A small image classifier, trained from scratch.
Model: 32-pixel images, norm layernorm_no_bias, patch size [4, 4], layers 8.
Rows from block 3 of a small image classifier, named by matrix and row number. Rows with one number within an expert belong to one neuron, the router's apart. Each number is 128 + 32 x the weight over its row's rms, rounded and kept within 0 to 255. All counts start at 0. Numbers have three digits each.
Before each expert's rows are labels from the 100 images, of 14848, where the router gives the expert most weight on average: "responds to" is what is common among them. Only what is clearly more common there than usual is listed. The data: procedural textures in two colours, tilted and lit. In brackets: how many of the 100, against the usual share in percent.
# router: slot weights (model.blocks.3.mlp.router.weight, 16x320, trained with AdamW), inputs 192-255
# up: expert up (model.blocks.3.mlp.up, 8x320x320), inputs 192-255
# down: expert down (model.blocks.3.mlp.down, 8x320x320, transposed), outputs 192-255

# expert 5
responds to: striped (73 vs 3.3)
router.10:054098117137198157105131109120067169152099092120080147133129128147097122136151090125106205120102157155117182113119149150115175121150120105098077150136100124172152135143100082126124153188127126
router.11:106158135082145163088151155130123107136080126086094152161087101113086104159121184131139160083110133164198120125084109115142153122136110138140102134091155109113135138124062097148100151134079111
up.0:156141139136133078183113126139130147082161129078199131155133104160114071105179092191132141154124107096128110131081176100104088089111159159118146092144157087127084117098160177210098098139088125
down.0:140166102087113091126156132140124095164186175107156184153142092185149118102158152148107110137119075098131121128152168132130177105129100088072137066096159169116170122134125087175170140121090127
up.1:139086143150152111134115146098118098118117114105123208150127111127089120086063152201081118158142121135112099137103120091128162106117095091120107167143133104143061167105151140111141071135128112
down.1:130157113139126167087121129138051119137095151105156189144155137148143074159113141172136148048092158111111142071140135125108143164158136142110139139126132207162145159144145103070209196132186112
up.2:151139155158096085083114209133156153145098163121132048120101113121115113093158124134094111136115125150105096102162173125096150127068172130138076193111095147110088146122126104072184152065197169
down.2:121117084088124012112119137159125106107120075163135177115137106156150136112062135164119135100167122156145115119106155097171105083148099088124127175137132163141138089156137142166160124181152090
up.3:152116100194117103085190185125156149132098091182162152159154169175111145120148169137141135161150099072136081091146159145168137077094115090179159139088137115081159111077130147141195122179124151
down.3:124132215155103121163193082145167105097138140104127131180072090105101155105128143140106157160136103094083118167166129124165082165119146070117115096149132149129121110074145164106064099088131133
up.4:123126133098164107125117151084150145162178100120178126088116167109159123128094100087125099110129114130121173183147175155148100156149140142161191087148163108170171106091110114114135126084145088
down.4:109083139109147174149114100140117115104116146096123097121146127124138167096115112192163150148153093114069156116091109099084100131073176160123160159170163132086109129118184186151160185104110148
up.5:130155098185149175190121145125117179134136132100164142135149113132123093113147094158093128149138125111135111178149152113100152125158150160134107180081140125072081106090177174156094113115062152
down.5:175149141151080144089069058115145184083114083065107130108161126111143139112116164105124137131072127114073120153142053159153127143119147135201113101128154183150147119126104156146149158071118148
up.6:064119114125137068086169141115109080164147100140118163145085053146114134095139135145134149133119132163173082166173101092160119121132170081111187148100108102153135159165142104147167091082120213
down.6:132138109103155096117111223113118129117081116154146132133084101184073139128161137120143122146126145084151110105125100103117095172124134169137094112128112064148020186100186091135109134203166151
up.7:091103186126156169130147136156157126175083209185084154172191087109169088141100111130114121147138110165105118195180173134122133084151204098090170146097125106155143104125168183101172105154141085
down.7:160119120118149064094127135057155103129154120112167151063116127107123166100086159114101119126100177164100170109157136117137112115175071160168114167120153123165102128052127143119181148102095123
up.8:164145112103127126132132081128123140149130120140121098119134157202090130102102185092139147153135138132133135214118129139144123107158080140105167102179161135126135085191091138106160105180093175
down.8:125115155106111131130148159149126134131148132176053083056143125093144125160145148107155205065118173168123137105140163109132093107104107144075149135144178097111149164118122155086105144156052096
up.9:130178083083112149138186159185130109102090192179132167095105137131170092147185047174080093130133114118090133094120124095168063127140126077120104167143117135102109171181181095125112094100125107
down.9:107121129099139139191163118127137119145181160157156130147165114147158090199143106171079108142095146163168155185144119094111107097146127143131114174134102121162033128153153141132155108138133122
up.10:131155149101133110131161147139058127127233126148107062156190135101140169140101099097098113113117137128101126158200117082133154122200118110141068066101153179142050156195142102073175169143136094
down.10:130113109126180114120122100124171110085124133130099139068112152116120165087135103112068137150168124123132151148112112129104088139125119166140111093204149120105152070130131150134151138157111082
up.11:168158119127126060164130151154145134097111108128170099180144133107119086119131130183155184105085112050140164121099191130116151159087089151128108150149146118108146191108103161125117111039147158
down.11:093073105137146205144094056131121106136149058096119131110111145200093156129169135117114123141157080154068164116181133112116147137119148155131156065193115103161130106123132138207110164120173158

# expert 1
responds to: coarse scale (69 vs 30.1); speckled (32 vs 3.2); veined (29 vs 3); ground colour: yellow (25 vs 8.3)
router.2:164142176077083115187092084150164157099142108131040062138171101112112185102099084164162145117102146128141140117177113128066154076110110125198127158077144155125127135111134115124092151127125145
router.3:141139181147092125160153070168129131136170123109083056116157197107178118146082083181096087102105115126158153054118086184121109068119134150125160131079175171095053119099159079129117146164093142
up.0:102087180201170106138142079155087092195109080149152162165092115169164119106032106107139176176097183150107066127125097142099101138059104127102099085116169068099097155158132107131171079175130137
down.0:114143109171112218143103108101104093158156154152090092077137147110106135244218154122120093126101141154132169094250109136166152167128176159110080152061144157154139122111123077151123140167145099
up.1:133122162174111120160064154170168187126119149101103124099151109174152150163140131077133116143158126150124177190118185084107161118136125178196150131179084141175140173128103137165205090128132157
down.1:151135063117157141125142108057123132035112176097136101097117116115182122082120119146155091109089122181190063083139131186187154122074157097093064153085144117118102128105111115151181084092170157
up.2:140182130107133186093121122117157127118129089076145130184175107061112098141109148169124126076079101123112156131179174141085143129104130098115166164139090119160060147161167174109137115157104144
down.2:069177155151068116156094119111079115130092137139176111140116103100179186120117107129169127125181126114103069107139093080108088153093124094157119141119110073152091154119136130156079134159142121
up.3:123105092127157105146097153127077131124186172110112119169169115126131097133108139058156134148121166130169156120085078142175177130141115139099135131161071066139175093077117093082152067091072125
down.3:071116084123134193094101107172080107118168139105114198104139126074103075152113158157174109136107116128156106087110108164138092136173152096123067102127121144083106179161095126157111155161142143
up.4:077100123128132094136108134093116149132163131115115144138182158120181160172186143111137105157079130209073070152091130110146115110086138121158116072168137079167117130091173129172114126063143126
down.4:115150112083065114106163131150136115142150129115130155107121151198152164144076101161118118119119158162126138108073126160089118128155146151168176121166147138116128156092138142156131120143123087
up.5:140134124131110127136103118128038089120110170123105155124165148129137143099199119112124139084121099083088145125132195064144144147161120125135188151139119169165105128147171122155047168120158131
down.5:103123143142129108166112161135156122178152098082172123085170098086108095079161109103176145136128162117134158146229086131180145118186100091187105135149120091133112093103130181112135124125099204
up.6:130129108077142152167107158101212112077102131109127139122072107080093163175127137183087178126107153181083123142195162140108171214112100171104098153158176111118139176174147104187172070198124112
down.6:123112145156105167086154126183097094122079159151110141155098125125171162110118090111111144151171117142128146081078122137188098139120070144194074091143152086109106119160090063049142139103087095
up.7:077154097144147090112114169162129176160170096183136153141104136109148123137136137167173079151172127093106129126148120124107131155077144068137090089145109122155094090110149122160186126155135112
down.7:088098181138135175168128148097161144147111140142091135123166132136118074157131153103092094127138061161105095114087173141094093153152147127039214122138145109114117151119194161156127127148094124
up.8:147151138097099132128151106148078114174153133155125118155103119143072161092145134186116154122051129149139103180092111137104081148126199149029130137074115095162134132156146114105161105155180107
down.8:084138110078167151136116160118088086098099052142080097114137121135106133164108129113114189024098090088124089085143134123163145095131079196109126124145135099180135143091127077138176085123126101
up.9:121192140112139090142163118131137099130123125115143120141125080153122148139171120160140081108126105170126141179142150132188184123098165176100076147137114156123143152138083100143113103183122169
down.9:156140131102155186158135119123155082156121136130138123142078043120133073152084122167100074078134126216142085131098121130121131131113145112101123108099187080182111049142105136142123118128113117
up.10:129117086106156101124140116114131134137142021106106123136122103162092103161137122108067129131144169117151120122135132123084165134134153142153127167154140129100162134144096158135080209115129165
down.10:156128089186118150086107115151119145135128111098143105169068104115178247082147118164130142078138161111168078109157100116152109076162131093093061071174143183168117128132145159145178159097082141
up.11:140113074082117088157061080126093111080129159106140186114188106116135107095093179105141135117133111133135157149129145097077125159146144128162121106095099161034141072093117124142201143061134087
down.11:138138158107119163204141104160151134185157095131150105109151149097129174084154082154108066116132111175097123138032154160184140140092119106146120089155110132165132123179145136164145112120093134

# expert 4
responds to: coarse scale (62 vs 30.1); green (43 vs 16.9); ground colour: teal (32 vs 8.2); ground colour: green (31 vs 8.2)
router.8:119126103117061102114076128177118096204139124138110148156099111077121143132096078161197134074128081170168113132093124194113141148114146121076141135066191116114176105105097079119147120065134149
router.9:084134124151067094128106140174203111132078096139115143186093114102115157134149127145187141085142130154176094172117089141098122124118131128154108143096139146140200080128067101143139116063137132
up.0:107162138084172125120092185160155155149118129126186166148125168116189054080148145118143142160190115159123090112148112104111159135131150206184140143149123120137135034166140156118126145180088096
down.0:124105130145183176188189100135088156086155121156098105152173169118165107110141112040183138131152160129102142128155165123184104131184160085162123131167164162177122125102140135108105189092114154
up.1:132158175086110143100136094139110035108124120101115128118140118137101164094101201122123091123176080104151063109153110125146106173116111155071174157112183106068120127171109133056128088069090136
down.1:160111054121170103127128121158147114097119128131128126164133096139065146150192116111084093078161166117118098167119069131103130155138165130117098129136056164132131117129124153104115059164083115
up.2:102178130087068172122110092140128137143142185129119139090166137149106173192053122102093136078143133091085139194105138096168108115138146157126138115095138102144107149103189115177159138148089078
down.2:166078153116131112145065154124137111115153108207101104202143149136158127110233103101108152134152122161145133130175168120167118083128111131133122120100128145128161176183164135098119111057121117
up.3:139132079124170089118182136197104106125154156133076163122162094145139136131203137146106043165123144172140177126079175144138105174092148099125108084129142107135135105113113136176053176142159154
down.3:077113095119149134089160122155123131147067177116137091150161174099136151092162088088102153060151129087071131040084119159126135089110148075120088166159128151149093135152126155136120042084165153
up.4:109151127157146172192173115064154094148151141153142173091118123092109171129127131133174173132054098091155120062151096104149143145154124145108089099192086096138145178166111168129175115143140125
down.4:133113089138141158160129057139142120118170144124120139135183122097136164116134154139133091114137106160086088094095131140160103112117139166148154150135142170068176083064171105106121213144096068
up.5:111143107194145039147116159132115216071110097123125149133097100159131083111091158122133113127151093131082089175190137110139144133166145151168148071135116155105157111132105107147139155184080159
down.5:141136143135127136146085125131126123105102132174077151146150145083156138115138109089109183093048168127072089150123093163121100093173141115168111098093119174128151132105109067083096063131151109
up.6:122130100164139184140149086111110165041142158172122119120146122133142098116123154141102134158072148095087086165096114100106111136079151094130149109167173150154150150132167124127097098127112163
down.6:155112135132140159109153153158112129101159183137079112114135146143189140170114110136135136102128105103132078139147108134147101076133111099098112117068108127114090137119097123118125145119096107
up.7:097126083122136055065221095182121153141153126139151170065166068122103156078088103118056135099142123147112136176128102159152099144111131181157131163087127171116034135100084146172153199130184219
down.7:121198174120078203157130098138126146134128140134144105126145165096139033144121123083147063130107094095149099077064125127110085079096151096114085103088206109092118154107128159173098135116148071
up.8:085136169105068152130136091137167163168158172162076137121145099108176082175140147122133148117088106133152142086125177127123118093035086160064181143118089115115118124111085114161140185188094085
down.8:141108067148132104089154090111168141076170142058097165122171165148088111116105136123101111114099188125120176158054131180074113113158104105137111133148143158113162117177149113082113146119172113
up.9:100158158166143099106105174188116143116089106131220133177144118108119149147118101096214144066161118128088133123127167118131150080106107116128128165154113119116122068074124129087122165093109145
down.9:141188123132183178137165128095148144136125062161094149173121077154078141182175107151155093100106173111165172140142120117116099099086124136099153133122141160171105120136127106153120148125146126
up.10:120129072103109115115128198130128077117146184144159091121107085121141143176176104138112146080171166171137161060125124101166117151135144084143119076098126106103109151167189149140109137135140101
down.10:109119116152145113096135137132145164089135149121073162138111127161136161106107152070128095142125125105158122185143097150107149149101088100107123103095142117184145132197152181097125125105127184
up.11:108114158156179150122118121162093121165135155128079084144048155147150123112146136102128081103150122171070088141103081125142150139120100172140050092094125150156230087130138124106098161070119149
down.11:095127114100120084159113114184111202119120145153094167151184084153081133117138118156133088158080143123168122137226121162116049131134161019092134110082184166131137141164175170152151132079114116

# expert 7
responds to: striped (44 vs 3.3)
router.14:040116091097119145127141129118091154101112134129069169080148150153158113180125133154133117122110116184153120050118114165093124158144045115084108126090056125165118120173123131085122190096145160
router.15:127112132066134107148122094178162181063090138100149146144107095169144115167140061130056144102121107117129097138108102120123127113126096154164119072121071104180086086132117130067065163127149182
up.0:160159118132163105140121167136178103121142136139082066153107166193164169110137094113075122104129070100150137114139159064134086144123068142073123145134119115135127137100094147112100110144070132
down.0:102098117125113142142193173106119118120125136134138163111112138138119094093137177086166131154149152145114140149091143057143129157154094173119160143178125213155085140130089082103063146089150095
up.1:101117155067167088115109162145105108130102150104172136137112119083114055166080103128194084093129136140115117094152062074163081110106113142103080157120102100197098143098110144216130137115095139
down.1:099106114137128108132163110138155028154126141104111121111158108099150084027050163148160136179082162133144150108129111132131100120131145130163154157180137164117110094139031142124133140106101087
up.2:152118091135154183077136193131157135138108072093124124107108150117163179178095087136163075174150142186089114162087083142150098121136161173050127113080164159148087077155152132137064087147135126
down.2:112095180087105132143108151136116147130113138086157103164129135121156105029118150139167156114061168170176098106126101118094090150089094138146150154142112138090148118090116128112185076205035071
up.3:112130148087086121148165096144134121171135122130101145073115110103147123088100114085129138103125104151136107145136118067130094155158085136088155089081183095076117120095163114218094184085041136
down.3:123107145125125103124091119164158110098148105106112126147174123154144121167096080087095165141078109112145167095124063188132111145154123143107126182148103143157077157151064128145154121192102097
up.4:177192155144183131107113118191059115158193157196137108111168153119143127106118093155124168148159114143053088161098125157150141062156117102104140159139121152092118058137167119149149148141116123
down.4:097065134110053147124118082116087111110205105124115133152148110108166093159096158108135079072164128072131168137098168105121099135120159072113118146137085089117173148166110139095169103155144148
up.5:136088186168120131131120152106123129134171192163133123118160136151169107166186138103165076062108126139086153165178137110186130147135148100147107134145088109154193123128164130162085093099105099
down.5:089079122153107167170125124103138146078133137118188180145154126164117164188168156093114152043145153134127119138167153106126098109195171130164125130152087147163182136121079145187144213154130201
up.6:127041154101153128108143132148168196125126106184154132146092164148097113176084121104123069151140098165136116172091128165172150107089133097128162081134182151160164085163048190063140143132099130
down.6:088136156089115084127083086071102166110090144125153157134119155138102161135137142158179180121164093119188148132158144166148111151117133166110110129047148104083142128178139114152128150122140126
up.7:134090147108075171135081136176113164147065165151166185125108124169144085169137124100136159132218091194109099145065175122114134176078133148123127120173122103134204139164128150045087152114094121
down.7:131163154151152208090073069164128109125093075201145118087149177153102123164144136102143124080079153121128167137188114123145110156104175143138100155093095085087132171157133086105134145055063099
up.8:101120121145157140151160108209159152109199151138163138099120103133129142179167102143193131212164061155115193152104127107128172161084113142127131163143095136182129121185154146120173115107104125
down.8:070115115105131153121085158150078132151089118133143151195119143160127144107136105122092125107144141169096122050138156107145132106162161141151126160080175166168100133112111141134094135102110134
up.9:184139088140118162142138160115107127105094157137139167151068163185105128084132143104165101128093135159152111213148150167142137193166118154099153124116159092151155176157078155018143101151145135
down.9:110121164138150110100087104081135132123073118157169180085103098141154187137137193169160137128103140113112132090163134116129144146139147160158089114086144126135090119109154140109119146164155119
up.10:079134067089126130158122137096160108101158109104158090184141145166156093114153117168165114101107195149166105156144192096111171137131204097090111111090160137117151197128149130114129125131122102
down.10:137153118123155103163137090105135095164046124112096129186109164125136115165128118139119110141127116105113182133083097137173166140118113138128138135142120160157135080109089108155133097144141064
up.11:177161080108091104177151116141108144086144116125113215126098082110123120107139117176142138111098114096108122100079116123158110157084196104079078132102148108142103117171147130141081111214131132
down.11:115097143143085150084093146130090075085169105186163102133105166096100086166172136137155140153179177159146076130172120129125164132130143082133162129119156130111143158098100129128141110056121141

# expert 3
responds to: fine scale (64 vs 29.6); crosshatched (31 vs 3.3)
router.6:096092141158156086160084152114172152111106115099155117110123168108199112107150116111163111146154120118124138100108085111165102090040184087144133101149099116176098116145107148171086143103169151
router.7:099076146165143103161080104195175122147077112093088077159154123121169189144120100134107133109152109175128145063132105138169100089079107106171127089115102160175076079117137086118139076099116159
up.0:152098132163095108222167112098136151152177148093132119077088118122133151133108116096099099134163094152154084150178201094099123142153118143174156097118128127169111084117130156124167162141120125
down.0:092185036127121135139090093108163196187178134103133049158071127118078139169107073129088073074119103108195112121154167040151112104052121096112105176121094179129099188141122094138129157054164119
up.1:119114109132130132169125158098099141137155126139167133158084101141148173096124130119112131196089160140111131129129152147156121049104195103128101178097072126103148124138162122106084185084116110
down.1:129067177158109094123130085217173130123151157130139148170101149149081135200081162113120104129113123144107141178184145139124155108179176128104130132122110161114099115180098112138150129114077108
up.2:134098040149150158106159161144147127110114139108093152189089169153152139104161144155126170123133111153116054123165103153149148143090136147125111129060149171103119155142124179122142119103109062
down.2:082182199143116150080161114111148144169099179149113186137175133150176160149169191167123120072080186143123163114120111118132117137157122118112148173122141169138205169139126109103178123148046143
up.3:121075085131091169106093110101136125152131168151068066185193215103157186115079110163177075173098118106097145182127137052168053123158125133134079127142121089210135125131141114155163108107123159
down.3:138154103144150163174125063118121108179110079144099150144118036167164155133115098143144190135137108140078156078191117144157180144112146105139129146098099190101129155106164156126068104100118112
up.4:111138158073103112186145107064126095101121091139151116140156115096134159138117168138192057104135126095098100151140148152109121148181099128092143177154099091141105183146126161130066169073153141
down.4:133109064170103132113121136131105097159160138128146157109147124126098133119160121179074187121114080140216115157106209095132121108177092176102089107153108137149156102163157094101135142149121132
up.5:129166131136172128093116128085149152132124099109187132100065134164161126055163156177130121169191122126120089161154160152108147128074141111126111166151178131165134176116170135117083170111090136
down.5:113172129175160124160130133119151080134094133141147071146172107122111139088187161133098148139136064101145163097122182124146119170166139144141099109159149100130183123088126137115111067145126203
up.6:104133117165118097140181198108164176117103125142102108088105144125179196106109090097128081154089152098155124101152105115132185118168201124159142130155069133150168110167096185103137085069106122
down.6:130141139133155163144100117132133173089143144114170124103177123112108100111112188096111132116132116142114136153065188125176101111078110135122122160179177155173160148112137120106148121081176075
up.7:136099110114136135094101108194135143056105149204111148111168088132095119111164127172135166141085090105071200118118126087114141111116118153080145072096097078072149169132151139143119119104072178
down.7:128108140113148082102120113107204112133095099111121101136147104115155131141129126094134149144135132202195095168071183131125117114125126165168182124170123134096152141169118163104118089140137098
up.8:185096133110113125062153140131098178142126083093157149193176056110122131150123108123128095111151134128111134148106102123175115156136128166142059127143154099137198138133196124119122152094095099
down.8:168039092098131077089116135156069120124118124089176140042184076110097084089077116101151124119077083117188131136135150091171133126144130124195126056130120131122103094135127146177141157136181121
up.9:095162111174169123091161119125120137133062112118127203116174118147092163132150136137134106106089163175122086096139138071137075111166103184142081071065085179118118110169140165130111138185115154
down.9:161092144124122093097074140123144128138135129130112062103096017113160098098061097136139162132115171110141140140109094206152130100134170126094184142099127096175134108110158159147106107084083126
up.10:090141145136112162085126138121048113052105139063136085140127109129154114109169074174164152110184117171137094132161129161100132114091121153129165162190117108146148130164136166075147140116160134
down.10:191107058106078105208104100183110186148133147129098146142120189137114130109153067136054108200107149137082135137147160058079147093070169110158154182127131124084172115159124121140119094141137149
up.11:113088153138123160172160104111120157155073118133144141199156069176166053114142101136103132057085159078139069142090130090152155091141112130116146174104097108164125156160161173076116100154150156
down.11:152133101180151167161162098064151071148167144133102061098156157113141158177199147125181096109145074156118109127141129082100115078053155154113208160153117156125147149106118161031170167025115166

# expert 2
responds to: striped (46 vs 3.3)
router.4:163080155131098143082136087096147072099167103071131155151155098155099131138129117132124087084088140131161081146122081138108162105108147181072099131115175116152125211136128117119053094161124147
router.5:162148138121139123060106131126158073060138079140160131153110156157128067126157103163135128144152152108151144175123080151103135139107169104145118172121098118158134148197129157091050132142159160
up.0:127145163117114144107150060111115124169156121185144122102172143148129128188102118116175067156055164105149113170101149118162087188159140143117111133210108121142065105162138126102111190166111136
down.0:130121100123107138079114178116143087116064133114173089121112153156124086111130142114121116136123091151144086153134127139066182077137046110098094171144144166095132189129149097149107069101152102
up.1:135130118156135103116198151092144144163081150058117129156138159090151106146163147166140124083153067104046143172102176135134123169198087094142142131100065130077055172141115119095087205134136153
down.1:132070167086158127129108124133150109158177130138032145144125182055135126153137081123121128128165094126123163144195131109156174154192151169158162141132083114156134103126169159168114021113132120
up.2:069115096180096173148149115150048112094143124118173199114163167038174116076151151136125114153112126105092162081160148114166142115113143127105047164124134141118102116100163129081128124140129097
down.2:111097149143145080153144110136130169116139134096126169189131096138118187153157122141049105165162170145121099168136156151118075170075077081098148114173115131150134093168115117114100173113100108
up.3:123146111171162182083137116165124107175176169173112118145169154081189147085140118096080136104130122092103136139078171090083131162043164083165136155111150155123144123112119122122164136108144109
down.3:119126119108172075087124131120152157126157090115101168138127127136107145161168222139120173140150120101078176141127165101096156084106116151120082124138133166123155106109103170172132092157147105
up.4:132163122148130110124151178115104093073184079152130172127098201102118144092138130165107078155171145048147179143123119128146105114136120090132109085173127096164096188147095165070140081170102130
down.4:088111100036138086155084156126129174141112173132123132168140168131162181117144110056124171092170140118209063188178100125203119137158097113090157168125202119076156112119132176139169126128111176
up.5:192170140178165148156121205075088153151113109150150157147089137127111093118105168133107146110169146157131146177127163107162079098097127110141110101106145162131000128080169126110140102085159152
down.5:085217117128106081088177143141169148085079119144156129115098129129110123134141164109121098134076109119120149062154085138165167126133120135070164113109132128126118118125087145141129125150127105
up.6:119123156191182145087135071110149096160024103174163130097186171112120133126133113090081099086142132143174091123147111136136136146130134108125124110151125080158148117135096121093084078140164154
down.6:139144123113133151154139152114183092127112158113109084102090142107118090110100116093123136173157154155099116095148139092159130109156123096109163108099114156104144106133102076166135147153111098
up.7:109109129126083130085130122097112107216137142139114129059147165130130144113107097129085120064120083054145137173103094085109084141113158111115099147133147107161211155113096063097153155137133217
down.7:151109117036158061169149112149163114055142152129099108178058084082082096074130091149123127085106154180161171134083146159114125096148157189050129105127092156078154153163099109135102077153140138
up.8:121152139140195124130144190098114179161119111149147137115176119136091165144109102182080141153113179185150131144102215136159121109134175109175102080158074099152103059157078131142132148159087073
down.8:149157181108126159099173129185121116085082146115116137139168166177161114097143140128143130099196071138124102180150140112074154162147114166123139159156141115144117128151111144112130137143087160
up.9:113145104100135108128083134068071115114127100160115136083132122090105154135111134114105116116111122093100059091138071158092103124170154103159145162191164124105178157113144161160139226156103090
down.9:150178130132096142132096160124108095150182121106112118142144142169074146150130161128078162121139164171108114124086172134121091176131106149104115183199161107057146131147104131047097162170139110
up.10:112144111145131098118170127113124129144120119061176114145149152120112168075133113025128135066184170157148114150151125127141159146129068157126144145223088147130151130094148144111115067141124105
down.10:120105111166090100178131124203078165101145116149166132174169116101109113160112201148042118171159151083148121164157104150144068180145125166120123105090092169142102112154076072197152109104114136
up.11:111096129133137109086175155149152099150156132098111148123113127143154169048110137156083153180130171079128095157077138077113098139090126134181143152045113143125081112053100130131135119182173105
down.11:155160084145107184110079162083110106111089129153133111117159116133117123152160122106109149095135101136220132137150144115142089151143155153129134167149155113180162119152079124171096110139125136

# expert 6
responds to: red (58 vs 16.3); wood (36 vs 3.2); pattern colour: red (34 vs 8)
router.12:077163116149150135134066083139164211096116097131145138089112139098092151123133110108134111115085184134113218077124117132126119072128176089132119134186044153109110117151142129142141145221171115
router.13:116137052167100141106120090150132190136120109075143112125142170148097151097153145082113140150135181088115140122085114140099113091170141100108157099152075124113137137137142147105121181113210147
up.0:155130091141147046092172103079099128158093169155155132126102156160059105085137204128200145094121129148097160125157124096129084163172098132136128165107120115096060145134069103156185127074142164
down.0:133125194141135138143135139129148097095163114116178111119114171110167105160177085170163141143118168081160115107098155148128140125157164166131123166145124149128140125187139156173160180116104107
up.1:138106112115118141119107219106099170130152151168111180137061112117124154131135133147088130095124124157126117134091130158134124149171128063141098124090157219080093120120104074178168115185077131
down.1:119103105141158135119104105123174103170104112099204147108108135142121114126168179099151148131088142091188145130144113170162206166196130139137150152122158098154114090151161157139126085079108165
up.2:173102097175142146133139090109174123113068131119120112147151063052113106114091129082156126159094071190163160141091124097107121142142144111157096060134103137103098169123141110123127124148149144
down.2:183167165168107130106140162107093087142143089138134161098108072112133167087132172143121111099112119102156171102149115146144123145129147152130153152096112143151142094130218126079080113134089105
up.3:119146119105189147136149115066140121176186220130151169117168080119136093119188106188149154086130169156044142127126155157162099097055120166156103140165095147105153084159137171077072129165114145
down.3:073119117095121173154075164134192108125067178139066146179175147081076098123128081119168170096186144146112110116129085141121115118119175168073160175053171126149078127124224165154126125137069073
up.4:085144165146091141140152126062145078083185152178056130110121129100165131105109118160133058120136148141070109148189150125187141096094113137171101103176120079059143143140096111124104086185169056
down.4:144145079170121118136093129143187119081116154098142135173093098102130158083112142090149161123130108079168121060116074165161127084202169143126114091108149135107094119110189177108121145080132139
up.5:081155151090135094199152122123166094111129192142144154149106124124130094073138125123144087131111142109076161118127139161097097142161155116169144082182166188144138135118117117148094090080154149
down.5:144137128169118103120134115142118136104100105105123187125138195109134179066159067188123082116175141133135099133116182140132090155077176112080193179120080105147121131136061123107111120126120120
up.6:124096132164118095121106150129140119146103113121168157081073225133115120115156131125109119149141150101117080125115098097114096130191068118147110085132161164096156146112213164053117111117125107
down.6:159146136205145171131175113133111163169127135122162099119102152158056146115103148168114146105081192108106107128127103097091109113126107170148102174109083122091163108145138090107100143133138110
up.7:138127116167145142125151122125075151137082092150141173116106144106125071085128174172153123158113169070155166130144141114154165095147135171119057158140088128167159125102118170128103109183179105
down.7:133131157108106082143046163190108115122134163158092146118094164114086145134141168089191132190147099160061127190142148214114065127145187144145153165123109140102144112147157096185107107130145131
up.8:105059101093118087127113162145105200107119155130140135060157120119109105197092197098098175114192081144155161130051144162133145146102149176154121145090171123100137190101139129173107085115098152
down.8:114139091176118123151110111128114074112161103112136140075143144085091108114168174104108102166132162102145097134197115070146118143178155070069119115109144187108177131111102047122185145130103155
up.9:144123131210133148129199086195187125148088132162190054177118154175143108073084153084138107133171111140071151135111112140153111144128114155139129093070118146139142132113112138117152073114087109
down.9:150138129125109077114120153154106152156091118103159104179160076159117099124063141149115097112117125155111084106120122116104076125132119109121116160095113144153159185133120115094134077147105103
up.10:158099138110085174117106165154171171146144151122139145136127148170103063160149122146133132097124151059174089153124129085154142165079185165132112186124140068075125212112157103128162154141115195
down.10:167181123086114108097143088137113139190079106145156123156179144139086134114094146059148102114151154169114180181125142125167219134134132169096131119134060082168184095118167175178113172128136152
up.11:124155143117127115157135144126126108141079143129080123110138123115194123141166101172130190180153113158156108135164127149162038155110174109146142164150172177158152095098178147136158113100160097
down.11:143077196161106159115118075122100109138125126091152110175100064131114116237122141141147116155163121108143133109094113132155107191167129168148114132129073134092161172104144125077173139106147146